config.toml
model = "masked image model"
image_size = 64
horizontal_flip = false
loss = "l1"
moe = "top_k"
layers = 12
lr = 0.0013
beta2 = 0.99
epochs = 13.5
lr_schedule = "cosine"
Rows from block 7 of a small masked image model, named by matrix and row number. Rows with one number within an expert belong to one neuron, the router's apart. Each number is 128 + 32 x the weight over its row's rms, rounded and kept within 0 to 255. All counts start at 0.
Before each expert's rows are labels from the 100 images, of 14976, where the router gives the expert most weight on average: "strongest on" is what is common among them. Only what is clearly more common there than usual is listed. The data: larger renderings of crowded toy scenes. In brackets: how many of the 100, against the usual share in percent.
# router: router (model.blocks.7.mlp.router.weight, 4x192), inputs 0-95
# up: expert up (model.blocks.7.mlp.up, 4x384x192), inputs 0-95
# down: expert down (model.blocks.7.mlp.down, 4x192x384, transposed), outputs 0-95

# expert 2
strongest on: light from behind the scene (68 vs 25.4); count: six (51 vs 20)
router.2 [123 112 154 191   3 135 135 124 108 161 111  89 124 131  61  84 106 140 150 126 133 142 153  99 143  70 131  58  94 129 145 103  39 133 168 122 142 155 116 136 174 149 120 139 153 115 142 129  77  31 122  89 122 100  82 145 152 101 141 171 142 181 128 138 111  31  89 136 122 120 170  99 113 167 127 121  82 140 114  69 134  72 208 112 105 160 148 123 159 129 120 170 150 126  69 120]
up.16 [169 126  71 121 159 144  74 130 136 132 122 174 161 135 141  98  57  98 114 145 112 141  94  58 122 101 149 142 179  95 154 141 154  97 120 118 105  64 174  84 112 157 153 139 140  92 144  84 153 153 133 143 179 154 112 149 117  63  98  76  92  86 119 113 160 106 128 172 187  97 117 150 115 122 105  82 138 153 123 146 131 161  99  76 131 130  84 104 136 125 117 131 133  83 165 165]
down.16 [125 137 125 109 158 163 145 135  76  66 113 153 117 117 151 102 123 114 123 117 138 126 102 110 110 114  62 162  90 173 144 155 120 132 140 149 105 223 201   9 100 170 109  84 136 128 122 116 115 134 116 119 130 100 200 196 152 127 180 126 115 145 135 132  82 119 128 119 153  73 140 147 155 160 137 104  83 130 136 155 157 124 192 106 141 132 131 153 131 140 132 127 133 107 110 110]
up.17 [ 83 137 149 116  85 155 128  89 146 152  84 111 119 145  76 107  58 142  86 111 133 124 108 110  68 113 123 157 118  98 174 109 173 118  75 115  95 122 159 141 151  92 162  30 148 118 144 164 155 139 129 136 158 142 141 181 140 121  95 142 135 137 102 159  77 140 122 104 113 112 122 117 187 153 118 102 116 141  83 137 112 118 138 132 145 155 143 154 167 146 127 145 102 173 141  79]
down.17 [159 120  88 121  93 133 103  89 123 169 104 113 143  81 112 166  97 148 109  92  90 119 129 162 119 119 124 132 241  95 100 140 156 152 158 109 136  84 135 101 133 118 128 134  94  84 111 156 150 124 176  70 120  57 124 142 126 133 136 106 127 119  99 128 121 126 186 114  90 152 125 159 143  32 146 169 166 184 113 138 124 118 154  90 157 184 182 124 127 133  94 160 103 143 150  95]
up.18 [140  71 123 112 129  85 125  53 186 131 146 135 130 150 100 109 115 140 143 168 132 138  94 149 153  95 151 140 186  83  73 145 124  78 118 113 103 159 117 136 117 162 137 102 121 114 133 117 129 225 141 105 184  93  96 108  71 113  96  93 114 104 154 143  95 138 146 112 166 211 103 143  73  78 119 140 188 174 118 140 151 111  50 166  92 154  82 144 120 176 111  77 126 127 150 121]
down.18 [131 139  64 176 132 180 139 138 143 171 135 142  89  67 105  98 132 117 186 143 146 120 136 133 144 172 191 128 103 169 170 128 115 122  76 169 116 172 144 131 215  94 105  75 171 176 111 158  97 110 144 180 142 157 126 219 135  92 123 139 137 155 117 152 156 156 130 131 127 142 187 112 111 127 133  77  76 145 117 162 131 155 211 132 103  92 133 125  89 128 133 107 159 160  42 109]

# expert 3
strongest on: count: two (71 vs 19.7)
router.3 [135 155  80 134 140 123 123 115 129 124 154 137 147 161 158 138 117 124 107 110 147 148 156 110 128 145  99 169 109 156 104 114 163 106 102 175 142 101 187  74 210 168 130 133 157 143 155 153 161 152 115 170 125 100 160 170  98  94 100  91 135 131 136 123 147 100 114 101 209 131 139  94  95  96 164 105 140 152  82 215  82 247  36 111 146  84 122 132 149 106 124 144 136 143 169 114]
up.16 [ 81 119  99 136 173 191 137 121 133 120 137 128 145 172 152 222 165 142 124 125 124 113 127 129  91 191 140  77 181 127 136 125  90  99 108  88 141 151 117 145 125 111 136 102 140 137 136 101 126 129 111 128 134 236 114 125 118 120  94 185 153 120 113  92  50 165 129 100 130 129 124 117 135 228 109 126  78 121 159 161 152 136 180 124  87 135 112 154 114 156 110 149 112 156  91 154]
down.16 [188 106 158 159  58 163 146 125 134 107 118 108 115 116 238 105 148 149 130  90 129 132 111 139 182 167 101 197 129 125 131  88 127 140 169  91 103 174 164 110 123  96 142 145 134 133 106 138 195 141 131 182 113  98 200 176 119 132 113 130 130 116 113 113 145 153 153 131 156 142 118 160 113  69 141 113  88 130 130  74 125 112 114 113 102 154 149 119 112 140 158 141 137  94 108 125]
up.17 [117 167 152  90 182 169 124 171 180 141  86 136 127  63 120 124 142 106  66  84 134  99 112 166 145 118 171 149 119 134 122  84 151 144 102  88 114 178 108 110  74 112  88 115 136 112 155 126 114 146 106  72 147 118  81  93 149 139 113  50 126 125 141 148  51 173 173 144 165 141  97 153 135  67 125 110  81 136 129 131 128 131 157  98 117 119 149 111 111  86 127  84 159  93 133 134]
down.17 [185 113  92 162  36 178 141  96 130  97 142 135 113 135 137 112 111 116 142 111 149 123 141 161 133 141 154 113 146 147 116 127 169 123 125 151 153 154 161 142 193 129 106 183 127 170 128 126 154 165  77 156 154 116 215 224 106 109  94 118 137 138 121 145 101 123 121 116 136 122 146 152 126 113 145 121  70 165 105 149 197 141 125 107 124 107 138  74 139 103 154 208  80 106 164 109]
up.18 [110 123 127 144 138  97 130 147 133 105 210 167 119 136  86 125 108 136 174 107 144 185  96 174 120  83 137  75 176 141 142 121 129 137 161 149 164 104  64 131 120 128  82 174 115 101 111 118 157 150 141  78 163 110 107 173 156  99 115 121 145  52 131 118 163 133 114 120 169 142 168 126 120 133 124 149 141 168  86 148 151 124 148 127 142 134  80 115 117 212 130 127 146 140 164 110]
down.18 [132  76 175 165 131 120 166 128 159 128 101 132  99  98 117 156 127  92 113  97 172  91 101 147 144 130 153  93  68 156 127 132 139 108 129  76 137  61 201 144 168  91 139  50 138 179 141 109 114  74 195  56 102 106  58 126  98 108 139 168  89  94 150 159  73 122  84 113 132  77 127 109 111 140 158  92 211 129 105 139 137 160 127 141 131 169 144 109 117 161 124 122 128  73 153 153]

# expert 1
strongest on: light from behind the camera (49 vs 24.2); count: six (49 vs 20)
router.1 [145 142 110  96 243 217 119 137 142 170 143 140 131  76 129 130 140 135 156 114  99  64 147  96 115 112 106 149 132 118 103 106 161 127 127 144 131 111 106 187  77 141 111 104 103 142 138 136 112 214  98 179 147 206  82 160 128 126 131 156 125 118 133 129 159 153 176 111  84  99 132 180 100 118 169 123 138 129 126 178 129  69 181 102 137 156 152 144  69 132 103  37 101 123 183 134]
up.16 [154  77 161 122 122 141 103  96 126 153 170 146 124 139 128 138  92 112 116 118 171 113 116 126 122 137 146 124 149 164 108 139 136  92 142 109  65 106 135 123 121 113 129 111 203 140  96 130 153 136 109 114 149 104 206 135  79 173  24 189 159  62 159 137  99  90  97 126 100 201 118 144 175 147 121 130  70 169 129 164 113 107 151  96 137 156  89 146 114 134  65  89  82 128 149 102]
down.16 [ 94 136 172  79  44 103 133 154 108 104 124 114 101  81 130 129 184 120 103 126 135 153 132  85 100 173 165 114 210 157 122 168 167 165 170 103 136 167 103  42 152 167 118 129  85 150 143 143 123 136  99 210 157 117 120 155  95 128 100 161 136 118 131 203 121 145 121 151 161  89 109 125  97 107 125 216 126 107 124 126 136 126 159 155 108 141 126 141 146 158 101 183 117 123 103 157]
up.17 [131  67  92 131 153 195 159 148  98 123 121 150 142  77  90 134 120 123  55 133 128 152  59  97 111  96 158 184 129  85 121 212 104 136 130 147  72 119  89 147 106 117 117 160 154 131 134 106 103 161 143 139 237 131 179 131 115  85 151 105 116 102 151 107 115 182 132  96 139 104 157 197 164 176 143 149 107 163  95 153  84 111 103  97 128 170 165 132 136 127  98  55 191  96  96 122]
down.17 [130 120 130 125 106 120 125  77  60 101 160 127 125 133 201 140  78 142 130 110 136 117 159 144 105  67 142 106  95 153 127  98 123 164 138 123 229 145 158 105  90 160 123 150 126 150 161 118  56 106 142 151 127 137  99 118 182 172 155 137 137 153 123 155 133 161 125 125 123 147 138  77 136  99 105 113 103 158 109  85 108 112 155 123 142 124  78 118 142 126  94  90  93 143 166  86]
up.18 [127 113 121 104 119 114 122 159 188 159 108 143 121 114  63 117 154 124 142 184 146 128 135 123 112 142 131 160 139 136 134 137 137 100 146 148  68 141  91  93 158  74 143  61 116 112 121 124 140 112 117  88 120 122 134 140  84 115 186 161 148 108 145 153  93  67  78 114 147 136 137 120 110 114  88 121 255 141 124 106 129 121 164 125 125 165 133 100 116 130 137 127  89  44 205 105]
down.18 [ 71 120  59 146  79 130 124 122 171 149 135 143 102 101 144 119 105 167 173 134 100 117 108 138  89 113 122 212 137 107 131  80  87 100  85  75  71 108 111 116 131  90 132  88 140 122 138 116 116 117 125 161 116 132 108 243 115 100 180 132 108  95 153 139 116 120 117 118 105 145 150 124 161 127 113  71 105 143 174 134 114 139 188 100 111 175 151 109 104 150 123 100 138 152 106 159]

# expert 0
strongest on: count: two (60 vs 19.7)
router.0 [111 116  93 175 156  85 123 125 169  72 120 131 148 157 133 205 113 145 119 127 123 136 146  94 102 128 127 208 177 135 119 112 113 126 109 110 115 136 192  62 103  81 147 139 124  87 152 131 188  65 104  82 128 138 151 142 110 154  89  44 150 125 130 118  59 152 132 145 172 168 107 145 140  86 147 117 140 147 129 113 117 195  35 100 124  82 138 141 183  93 114 137 154 149 145 129]
up.16 [131 197 161 124 131  77 138  71 154 127 133 129 113  73  60 119 161 170 168 138 104 109 111 182 153 129 155  78  80 127 190 129 189 155 173 132  79 115 140 129 144 146  89  96 167 137 117 115 157 163  93 139 149 123 172 104 160 139 107 192 121 122 124 146 128 124 160 118  74 101 132 121  96 206  83 139 195 119 148 159 119 118 214 165 107 167 113 141 127 166 112  78 157 166 194 165]
down.16 [133 111 144 131 131 121 121 150 114 183 139 127 130  89  82 134 174 114 103 174  98 121 110 110 137 131 181 109 150 155 116 116  94 142 177 160 139  69 106 134 113 107 145 107 142  43 163 105 167 108 127 163 120 110 146 122  98 108 194 138 106 101 128 175  84 170 101 171  71  92 141  37 111 155 102 133 178  94 142 175 116 165 136 156 135 142 100 175 135 157 118 104 136  75 115 210]
up.17 [101 108 137 159 162 128 116  79 129 123 172 122 204 126 130 111  99 108  99 134 127 139 103 136  60 105 149 125 142 144  99 167 191  50  64 136  55 126 140 132 112 129 123 140 103  92 163 144 154 208 147 110 157 147  97 147 129  92 127  91 129 175 137 150 131  95 168 162 120 155 148 214 186 114  82 129 112 126 132 128  74 114 127 106  94 133  94 130 145 170 134 143 176 135 108 194]
down.17 [187 130  59  63  62 106 140 119 115 149 112 108 133 100  74 126 129 126 124 109 144 125 120 135 131 136 156  96 166 188 119 115 170 132 150 160 133 150 115  67 205 119 116 175 122  44 121 140 147 133 119 153 147 170 129 186 112 136  97  60 148 133 123 127 132 150 122 128 107 143 120 145 122  83 135 157  95 144 109 217 195  98 139 133 114  97 134 121 127 122 118 194 101 112  70 107]
up.18 [126 132 159 114  81 127 129 109 105  68 135 128 104 148  52 119 103 123  99 121 111 161 109  78 153 124 154  82  87 115 104 104 119  97 158 181 112  58 108 166 116 134 110 186 179 122 128 127 106 112 143 110 158 126 144 110 182 105 184 138 126  98  89 150 123   0 123 124 149 175 147 120 157 105 148 171 145 129 139 118 137 103 223 136 137 163 118 112 114 140 111 126 134 113 203  76]
down.18 [ 70 145 102 108 108 134 119 116  83 141 145 121 128 141 208 116  90 144 103 122 129 148 122 158 160 125 150 200 122 108 148  82 178 147 122 115 116  51 151  50 123 109 114 142 130 164 118 114 130 140  95  85 147 145 115  55 107 104 124  75 124 114 104 130 144 139 144 147 173 124 165 130 172 146 147  92 150 172 153 117  67  54  45 135 115 108 156  92 103 203 161 143 143  74 127  95]